Weights of a small contrastive image-text model.
Model: 48-pixel images, encoder arch swin, encoder norm rmsnorm, encoder activation star_relu, encoder depths [2, 2, 3, 2], text encoder width 256, text encoder layers 7, text encoder activation swiglu.
Training: 7600 steps, batches of 256.
Data: trained on scattered letters and digits in many colours, 195000 training examples, 10.0 epochs.
Rows from block 4 of the image encoder of a small contrastive image-text model, named by matrix and row number. Rows with one number belong to one neuron. Each number is 50 + 12 x the weight over its row's rms, rounded and kept within 0 to 99. All counts start at 0.
After each neuron's rows are labels from the 100 images, of 14848, where the neuron reaches its highest value: "top examples" is what is common among them; "colour at peak" is the nearest of a few named colours to the mean colour under the peak. Only what is clearly more common there than usual is listed. The data: scattered letters and digits in many colours.
# fc1: MLP up (encoder.blocks.4.mlp.fc1.weight, 1280x320), inputs 0-31
# fc2: MLP down (encoder.blocks.4.mlp.fc2.weight, 320x1280, transposed), outputs 0-31

fc1.415:68 53 39 35 61 59 58 47 39 57 53 60 58 68 52 58 58 44 56 31 48 56 66 40 52 45 30 66 74 60 63 57
fc2.415:57 61 60 75 59 40 50 50 67 33 77 44 52 51 51 56 37 65 24 34 50 36 49 28 45 60 52 47 47 36 46 43
top examples: the character X
colour at peak: brown

fc1.34:46 45 57 36 60 54 42 62 52 39 43 46 56 47 57 56 47 59 46 28 22 58 86 40 63 52 55 43 67 56 57 38
fc2.34:36 52 70 55 36 27 42 77 56 50 68 62 43 44 62 70 59 82 48 50 22 49 48 48 45 62 57 38 70 45 56 66
top examples: orange; yellow
colour at peak: brown

fc1.653:54 65 51 57 45 53 50 57 41 54 53 65 58 62 42 56 57 43 70 68 52 55 54 69 55 35 55 61 40 58 28 56
fc2.653:57 35 61 43 46 50 40 46 08 54 32 34 53 56 51 41 34 73 48 69 26 58 51 31 63 55 53 63 69 67 57 53
top examples: black
colour at peak: pink

fc1.333:60 56 53 59 36 53 52 50 43 54 44 43 43 26 51 37 28 23 17 64 33 32 38 36 36 50 49 50 51 60 56 68
fc2.333:29 68 43 46 52 61 41 69 47 61 56 47 63 27 67 37 71 61 52 46 42 43 78 22 23 33 47 62 44 32 53 33
top examples: the character S; the character 9; largest: S; largest: 9
colour at peak: brown

fc1.49:59 62 63 63 52 35 55 66 32 38 49 50 44 52 47 49 47 55 50 38 46 56 53 75 44 45 46 59 38 49 56 42
fc2.49:55 52 55 50 50 34 57 64 57 39 52 57 56 47 45 37 56 53 59 47 64 49 80 42 51 49 48 46 44 42 19 54
top examples: the character W; largest: W; the character H
colour at peak: grey

fc1.542:59 51 53 40 54 51 49 51 61 40 49 38 67 52 45 28 60 59 52 47 52 49 43 61 53 31 45 44 62 20 43 50
fc2.542:55 51 61 35 50 55 42 40 51 51 53 41 38 60 53 54 47 51 48 75 51 65 37 74 74 51 45 34 37 42 37 49
top examples: white; the character Z
colour at peak: brown

fc1.334:44 48 59 45 43 45 40 48 84 35 48 25 38 61 67 42 53 30 46 43 54 35 62 71 75 52 76 42 65 40 44 43
fc2.334:52 43 47 40 52 57 42 54 70 52 44 52 70 50 54 32 48 50 56 42 51 60 51 54 66 57 42 76 40 30 48 40
top examples: the character S
colour at peak: grey

fc1.456:38 50 54 71 71 42 42 45 30 50 50 54 62 36 73 37 51 45 46 46 42 47 46 38 55 39 39 53 46 44 39 33
fc2.456:47 40 62 69 30 46 56 43 36 53 73 52 28 36 38 54 42 49 56 46 45 51 53 45 37 19 33 36 43 32 53 58
top examples: pink
colour at peak: brown

fc1.14:51 43 61 52 53 59 45 36 63 57 38 55 64 56 64 45 65 53 47 39 46 50 50 58 58 42 30 54 35 49 40 54
fc2.14:48 33 54 54 38 57 64 63 28 33 78 48 30 34 49 51 51 47 65 45 49 43 64 49 18 63 38 33 60 26 51 57
top examples: white; the character L
colour at peak: brown

fc1.722:43 53 45 64 52 49 44 44 63 59 61 48 18 39 83 56 58 47 55 45 45 58 48 49 48 59 37 60 26 70 53 48
fc2.722:39 43 52 57 50 52 61 42 63 72 63 50 32 60 54 54 30 55 52 65 26 49 45 49 49 40 49 32 38 43 59 68
top examples: pink; yellow
colour at peak: brown

fc1.401:44 67 34 54 37 64 54 68 39 35 56 37 70 68 60 62 29 56 32 47 46 43 55 48 55 47 63 70 45 41 52 50
fc2.401:47 67 56 57 55 39 65 55 53 44 66 65 42 33 45 61 57 41 37 65 41 56 69 58 56 45 43 67 68 45 51 54
top examples: teal; black
colour at peak: pink

fc1.322:60 31 44 59 51 61 38 56 43 40 45 61 47 50 57 63 42 65 37 49 60 79 56 48 27 80 39 43 53 61 64 30
fc2.322:49 41 69 69 53 65 44 41 46 57 44 46 50 50 50 62 57 53 62 52 65 40 17 52 47 59 59 43 70 53 49 44
top examples: red; orange
colour at peak: brown

fc1.563:58 43 40 67 50 55 44 42 71 45 50 46 74 52 74 26 46 30 52 64 53 47 60 45 46 73 63 52 55 53 61 43
fc2.563:33 42 29 49 52 34 38 29 40 52 46 44 55 48 64 38 57 44 44 27 42 57 48 53 67 54 49 49 53 44 39 65
top examples: white; count: six; yellow; orange
colour at peak: black

fc1.406:43 55 59 32 86 44 66 52 38 37 40 67 40 59 52 43 56 50 57 55 59 69 40 53 36 46 54 57 56 55 27 47
fc2.406:61 34 41 48 62 30 75 61 49 39 23 48 38 57 45 58 47 28 51 50 78 37 46 39 65 49 46 39 26 42 58 50
top examples: yellow
colour at peak: brown

fc1.325:48 62 56 56 52 49 82 69 36 64 55 63 55 61 34 53 73 36 58 48 74 50 51 41 29 68 41 64 64 48 62 49
fc2.325:48 42 65 39 63 76 70 59 32 46 40 61 50 57 52 68 62 27 41 50 52 51 27 57 67 50 36 56 49 51 62 40
top examples: green
colour at peak: grey

fc1.296:17 49 58 33 43 42 40 38 60 45 77 61 44 47 56 86 41 38 59 47 60 50 62 77 58 31 67 47 20 62 52 50
fc2.296:59 53 51 57 64 65 51 50 81 43 57 53 55 39 56 41 50 59 57 40 61 57 28 44 40 48 69 39 43 58 55 56
top examples: the character 5
colour at peak: brown

fc1.464:40 42 37 54 44 63 35 36 51 67 43 58 36 45 52 26 17 64 67 23 60 23 46 47 59 51 40 20 48 55 44 52
fc2.464:54 98 26 42 48 50 60 50 67 69 63 53 50 41 38 54 47 68 35 56 54 59 50 65 45 62 65 71 59 45 28 36
top examples: orange
colour at peak: brown

fc1.32:45 55 59 65 36 66 41 45 63 48 61 53 62 68 62 50 45 46 46 60 41 64 27 45 38 63 37 45 51 34 56 54
fc2.32:53 48 57 30 62 44 38 56 51 53 68 49 67 55 54 41 64 64 53 48 51 46 26 62 54 33 60 52 69 52 55 53
top examples: purple; brown
colour at peak: white

fc1.349:33 44 41 68 46 64 57 44 70 68 41 33 66 46 42 62 45 61 41 41 44 52 54 67 61 49 34 50 51 71 54 57
fc2.349:56 49 46 60 34 69 60 62 37 38 61 58 52 41 19 28 64 50 42 52 40 36 31 49 55 57 47 51 59 68 32 48
top examples: blue; the character X
colour at peak: grey

fc1.436:54 44 45 44 40 60 58 37 44 58 68 54 41 61 25 50 50 61 60 35 66 24 50 58 64 62 55 37 48 59 33 46
fc2.436:58 58 54 55 47 61 67 61 35 66 37 35 46 09 56 46 48 33 54 71 74 44 53 73 70 49 49 52 40 62 34 63
top examples: brown; the character X; the character K; the character Q
colour at peak: grey

fc1.257:49 72 51 25 42 46 60 49 48 54 42 51 44 55 48 56 59 36 53 42 56 51 65 56 60 33 37 57 20 53 49 53
fc2.257:70 43 51 49 56 65 43 63 69 48 38 32 57 48 70 62 39 51 59 46 52 51 38 44 53 49 38 51 47 47 74 58
top examples: the character X
colour at peak: brown; grey

fc1.40:51 51 48 46 45 46 36 36 42 50 46 70 44 44 42 30 56 63 41 39 48 57 49 47 36 50 52 54 49 36 24 66
fc2.40:50 49 61 55 38 68 62 35 36 38 48 65 63 39 48 35 56 62 56 63 44 49 59 38 69 69 42 56 66 50 59 40
top examples: teal; yellow; white; count: six
colour at peak: black

fc1.340:52 30 59 60 69 67 45 52 70 44 44 36 55 32 41 62 61 15 55 37 45 45 47 46 80 49 61 43 63 48 58 31
fc2.340:45 50 59 19 30 43 63 74 60 73 39 54 40 47 35 37 46 37 21 50 52 58 33 54 67 66 49 49 46 65 49 39
top examples: purple
colour at peak: pink; brown

fc1.139:41 45 59 56 58 34 46 34 62 55 62 50 22 29 59 53 52 56 39 65 62 50 41 46 44 41 44 51 52 36 39 47
fc2.139:51 46 43 68 40 46 61 54 56 42 38 60 47 44 47 41 51 63 54 41 64 57 37 44 53 64 66 47 51 41 57 47
top examples: red
colour at peak: brown

fc1.506:63 46 59 37 45 55 42 70 36 37 43 42 40 37 81 46 38 62 48 42 22 49 51 46 53 50 42 37 44 68 50 49
fc2.506:60 59 60 69 42 58 43 62 39 68 53 67 60 51 51 51 55 49 27 50 39 69 60 50 41 43 56 58 53 54 58 50
top examples: orange; pink; yellow; white
colour at peak: black; brown

fc1.108:60 53 79 50 59 47 41 26 45 51 12 49 56 40 68 60 50 55 32 35 40 62 52 33 42 46 32 47 28 58 59 64
fc2.108:40 52 71 47 46 48 49 57 46 63 52 58 07 51 56 48 60 59 27 46 44 21 47 38 37 44 50 48 29 71 48 46
top examples: orange; pink; the character N
colour at peak: brown

fc1.647:41 54 48 50 57 41 62 49 35 54 67 42 59 63 72 67 56 40 64 33 45 38 28 49 47 64 41 46 69 63 54 28
fc2.647:58 64 37 58 40 67 40 54 37 64 56 61 45 47 61 42 38 73 58 57 59 43 35 54 50 46 62 49 72 59 51 42
top examples: orange; the character 1
colour at peak: brown

fc1.665:44 54 63 45 34 63 50 43 44 65 48 47 56 55 41 60 44 31 80 61 38 51 34 49 21 46 21 57 46 58 41 43
fc2.665:35 44 38 33 48 57 69 54 51 45 66 65 37 46 58 46 66 62 36 75 48 52 44 41 52 45 45 69 39 25 55 56
top examples: white
colour at peak: brown; grey

fc1.123:44 47 66 54 61 47 44 47 50 69 62 55 55 17 52 59 40 51 85 66 36 61 54 50 34 58 64 67 44 52 32 49
fc2.123:41 33 53 55 28 41 63 62 78 41 51 39 90 50 46 37 57 55 31 71 53 38 45 50 11 69 41 57 32 38 37 28
top examples: the character S
colour at peak: brown; grey

fc1.227:43 58 54 47 43 76 44 65 38 50 50 45 48 48 29 50 41 66 31 58 38 33 42 50 53 52 62 37 71 34 34 46
fc2.227:45 53 50 54 44 53 56 46 52 38 46 48 45 55 47 14 53 61 28 51 35 61 65 74 48 71 55 55 48 34 33 67
top examples: black
colour at peak: grey

fc1.664:50 32 33 35 51 71 64 52 66 45 74 55 46 49 46 49 58 45 57 67 59 44 40 63 61 36 73 66 63 42 32 72
fc2.664:42 44 62 47 36 50 42 60 46 59 54 46 60 69 43 54 55 31 42 68 46 33 47 43 45 43 50 55 58 44 44 60
top examples: purple
colour at peak: pink

fc1.532:58 58 35 57 35 49 36 58 65 62 44 30 38 66 40 44 43 41 52 49 41 39 43 30 56 16 50 71 48 43 40 52
fc2.532:51 43 47 65 40 50 62 34 51 57 58 79 54 46 32 09 62 36 55 72 51 54 44 44 32 64 40 62 37 50 60 51
top examples: black; purple; blue; count: six
colour at peak: pink

fc1.343:46 57 40 31 64 46 28 57 56 47 56 61 44 27 52 40 31 51 39 57 59 48 69 39 27 57 52 53 47 49 47 43
fc2.343:41 51 83 65 69 44 23 46 61 77 53 62 60 36 33 51 51 47 33 50 56 49 39 35 42 51 62 48 56 64 58 56
top examples: orange; yellow; pink
colour at peak: brown

fc1.761:37 60 48 59 38 51 53 70 47 71 53 70 33 66 49 59 38 40 61 39 61 49 34 46 46 41 51 37 39 37 56 77
fc2.761:38 63 34 52 47 55 50 48 80 41 48 46 50 43 40 47 36 60 49 58 53 58 27 53 53 45 60 56 29 58 48 68
top examples: the character W
colour at peak: grey

fc1.6:38 50 45 71 46 47 48 45 40 53 57 46 28 39 38 32 57 47 24 30 40 58 53 36 48 48 54 55 76 61 46 28
fc2.6:57 54 45 60 58 52 58 61 72 48 55 55 30 71 29 47 57 46 57 46 41 56 62 45 36 62 29 62 61 57 43 47
top examples: blue; white
colour at peak: grey

fc1.674:39 33 49 52 58 44 53 37 34 40 86 56 63 52 39 51 44 63 53 69 44 49 61 56 36 49 55 29 50 59 43 61
fc2.674:62 34 68 60 52 54 57 58 56 37 80 63 73 27 53 57 74 57 57 49 48 62 52 74 40 58 56 59 53 44 53 51
top examples: brown; black; blue; count: six
colour at peak: pink

fc1.58:52 58 54 55 53 56 46 44 61 38 36 41 71 43 59 57 63 41 58 39 46 48 76 54 47 57 49 56 47 52 64 40
fc2.58:41 38 63 41 71 82 34 49 60 31 64 51 52 47 32 36 64 64 26 43 48 59 12 69 50 44 52 43 25 61 63 41
top examples: pink; orange; yellow
colour at peak: brown

fc1.357:47 45 38 71 66 53 47 50 53 41 41 42 48 49 31 71 47 56 31 46 57 46 47 52 51 32 32 44 47 40 44 35
fc2.357:41 64 64 17 48 47 50 36 55 48 52 51 62 69 48 36 26 32 30 47 40 61 42 65 37 63 47 49 52 60 68 43
top examples: white; the character K
colour at peak: grey

fc1.2:65 31 62 77 49 50 50 68 27 74 62 59 41 65 45 40 49 69 62 51 89 65 35 45 33 53 41 41 45 46 39 55
fc2.2:52 52 40 40 45 62 65 49 42 35 40 56 65 46 38 34 56 67 69 56 60 52 32 75 53 55 55 40 49 65 35 46
top examples: the character W
colour at peak: grey

fc1.286:51 31 65 43 38 72 47 59 52 49 27 51 41 37 30 50 63 41 52 47 58 55 26 44 48 58 40 57 46 53 66 64
fc2.286:61 51 58 50 56 48 84 59 57 36 63 35 48 61 54 60 53 24 51 44 47 69 36 47 42 50 47 82 41 28 47 54
top examples: yellow; white
colour at peak: brown

fc1.521:56 54 34 34 50 47 56 44 44 74 48 68 44 54 49 56 43 32 46 66 34 57 54 43 36 13 38 41 47 70 51 58
fc2.521:61 48 71 63 45 58 58 48 34 40 42 41 57 49 41 55 33 23 31 58 52 47 51 43 55 55 72 44 44 41 40 66
top examples: brown
colour at peak: pink

fc1.738:64 29 58 46 65 52 44 43 55 56 48 52 43 43 49 46 69 22 62 59 40 42 42 47 45 33 42 50 36 46 46 24
fc2.738:47 76 57 33 49 54 57 39 41 54 56 52 25 40 63 48 59 27 37 46 72 63 53 52 51 37 27 44 58 50 68 44
top examples: brown
colour at peak: pink

fc1.552:59 24 37 51 56 48 59 42 52 68 46 54 73 50 41 54 52 42 59 48 63 52 55 34 13 52 58 26 56 30 53 51
fc2.552:40 56 74 65 37 51 47 73 64 52 54 46 74 55 58 58 43 31 57 10 70 51 24 40 32 45 43 61 44 47 55 46
top examples: the character H
colour at peak: brown

fc1.187:49 57 58 41 28 63 55 44 64 63 59 12 54 53 35 55 67 38 39 48 36 47 43 53 55 42 52 63 59 63 44 28
fc2.187:51 59 44 21 41 47 64 50 62 47 42 57 47 50 51 47 42 37 51 55 47 51 31 59 60 61 30 47 38 52 50 48
top examples: purple
colour at peak: grey

fc1.246:57 39 45 53 59 72 30 46 61 56 41 58 52 49 42 40 39 52 49 47 48 21 64 63 49 60 56 43 51 55 45 43
fc2.246:34 61 45 71 42 43 69 10 44 63 65 53 44 39 74 22 71 39 29 51 62 38 58 62 56 45 33 52 55 66 68 33
top examples: pink; orange
colour at peak: brown

fc1.554:48 50 34 44 37 51 61 70 53 39 54 59 71 48 52 59 59 41 49 49 60 47 70 62 23 35 49 59 54 50 57 61
fc2.554:42 45 64 46 29 36 32 81 52 46 47 43 56 39 65 71 16 39 61 24 43 57 38 39 59 60 62 48 72 52 57 61
top examples: purple; blue; the character H
colour at peak: pink; grey

fc1.606:70 70 31 44 40 49 49 45 63 19 46 51 23 44 47 44 46 48 48 33 38 66 45 57 60 31 51 50 55 71 48 35
fc2.606:52 63 34 53 44 45 40 37 54 38 46 68 35 38 32 44 52 36 52 46 69 45 45 55 60 39 34 57 37 56 42 60
top examples: the character 5; largest: 5
colour at peak: grey

fc1.332:57 49 58 48 65 65 50 42 56 56 63 47 55 51 46 62 42 25 46 71 48 60 60 74 56 44 64 68 29 56 52 54
fc2.332:45 46 63 56 30 69 56 57 72 54 84 62 24 41 69 49 64 52 53 58 29 50 50 53 57 59 71 47 44 46 38 50
top examples: pink; white
colour at peak: brown

fc1.625:34 53 76 38 37 73 46 61 34 46 47 51 58 52 32 59 49 37 56 34 53 59 39 53 55 45 56 48 23 56 51 59
fc2.625:39 30 44 54 66 65 66 81 46 50 53 46 44 49 51 62 58 40 69 62 52 29 38 36 55 49 77 48 28 50 47 32
top examples: white; orange; yellow; pink
colour at peak: brown

fc1.255:61 63 35 47 30 48 58 40 33 43 39 74 58 56 52 53 60 55 61 44 64 40 38 59 33 72 31 44 66 78 47 70
fc2.255:44 42 62 36 50 47 32 46 60 63 44 51 39 61 33 45 40 43 42 43 48 50 69 61 72 55 42 46 50 34 59 35
top examples: white; pink
colour at peak: black

fc1.731:47 36 24 46 62 51 30 61 61 45 57 43 38 46 33 75 67 48 49 54 77 68 58 70 51 48 65 41 51 49 35 63
fc2.731:54 45 66 55 36 46 42 62 45 69 72 48 67 57 63 54 43 66 63 51 50 35 29 50 52 54 49 63 59 50 53 57
top examples: purple
colour at peak: pink

fc1.669:45 37 41 60 43 53 56 43 48 46 63 28 45 62 49 44 42 29 48 58 58 53 49 53 20 42 37 44 88 53 69 64
fc2.669:45 38 71 46 34 57 55 60 46 41 57 45 39 51 22 62 49 51 58 31 63 44 60 45 68 53 55 58 43 38 66 67
top examples: green
colour at peak: grey

fc1.682:44 60 51 34 46 51 80 45 45 67 76 29 59 48 40 50 68 55 48 40 53 57 55 67 46 55 41 36 57 65 40 47
fc2.682:55 33 50 74 45 77 50 62 40 33 41 40 75 60 48 53 41 47 55 59 36 55 42 53 66 60 44 52 52 51 50 54
top examples: green
colour at peak: pink

fc1.649:54 37 28 55 45 54 45 59 57 58 43 61 64 49 62 64 60 46 40 75 51 48 44 53 57 46 69 48 41 72 23 69
fc2.649:47 33 25 40 51 44 28 44 61 28 68 63 51 59 39 63 40 66 53 52 55 38 44 50 78 33 58 53 57 35 53 52
top examples: purple; brown; blue
colour at peak: pink

fc1.559:43 58 65 56 69 49 54 63 53 61 38 59 57 49 43 57 52 69 52 52 58 55 44 51 60 49 29 61 27 48 42 52
fc2.559:54 39 61 71 56 48 43 72 46 67 33 57 41 48 65 46 59 63 59 36 37 54 64 61 39 74 54 52 67 37 51 36
top examples: blue; the character M; the character N
colour at peak: grey

fc1.766:39 48 62 75 58 57 55 47 32 72 45 47 37 67 54 53 50 55 58 56 39 45 39 64 30 62 45 63 58 60 52 39
fc2.766:56 25 35 45 56 68 55 66 40 49 47 35 46 47 27 55 45 47 32 47 51 60 63 57 45 51 45 41 40 46 51 63
top examples: green
colour at peak: grey

fc1.591:59 46 69 36 71 48 69 38 81 47 43 30 38 49 68 43 72 57 25 72 52 35 70 67 55 37 55 24 46 30 63 69
fc2.591:44 61 41 49 30 61 68 67 87 59 70 70 64 40 62 37 33 42 51 51 59 50 44 56 26 43 58 49 47 33 41 46
top examples: green
colour at peak: grey

fc1.590:38 57 45 61 62 45 60 62 40 74 32 61 46 53 67 36 37 39 40 43 48 55 52 61 50 41 42 68 40 36 40 39
fc2.590:59 55 60 60 51 58 42 67 31 53 61 79 16 71 56 41 61 36 39 44 80 37 65 65 26 42 61 45 66 41 54 34
top examples: the character X
colour at peak: brown

fc1.303:35 57 44 47 30 49 44 50 74 45 51 46 47 54 57 74 53 33 37 44 64 54 47 83 55 36 41 48 49 45 38 66
fc2.303:58 38 66 44 46 52 39 30 67 39 47 47 52 53 37 33 65 53 49 40 61 43 31 63 69 60 59 51 56 61 57 36
top examples: black; green
colour at peak: grey

fc1.711:53 78 48 45 58 52 76 38 80 39 54 51 53 58 56 45 48 27 68 53 43 53 59 45 45 33 51 50 26 38 49 50
fc2.711:57 50 43 56 47 54 47 37 30 72 46 44 44 41 49 66 66 66 34 47 27 39 49 33 39 66 65 36 56 59 45 36
top examples: teal
colour at peak: grey

fc1.564:67 53 54 40 52 46 47 44 60 37 65 60 43 48 27 48 74 58 48 62 55 36 41 48 61 54 57 59 67 59 33 39
fc2.564:58 60 53 29 32 87 47 69 39 57 56 72 43 41 49 59 70 27 55 46 56 41 43 45 56 53 24 48 47 35 43 42
top examples: green; the character Z
colour at peak: brown

fc1.626:38 44 46 40 46 47 48 69 74 82 53 46 33 45 51 59 63 69 38 44 28 66 42 48 48 28 47 47 51 61 22 52
fc2.626:53 56 56 46 48 69 53 52 48 65 49 60 35 53 19 73 30 42 30 49 49 67 67 52 58 62 44 63 41 19 52 47
top examples: teal
colour at peak: grey

fc1.284:53 72 69 31 36 66 40 61 34 40 26 52 66 48 37 45 43 32 51 62 46 51 48 57 39 44 40 36 29 37 53 52
fc2.284:56 69 33 41 44 51 64 52 29 64 44 51 39 39 35 55 48 44 48 43 53 44 40 56 33 31 31 50 42 39 67 66
top examples: yellow; orange; white
colour at peak: brown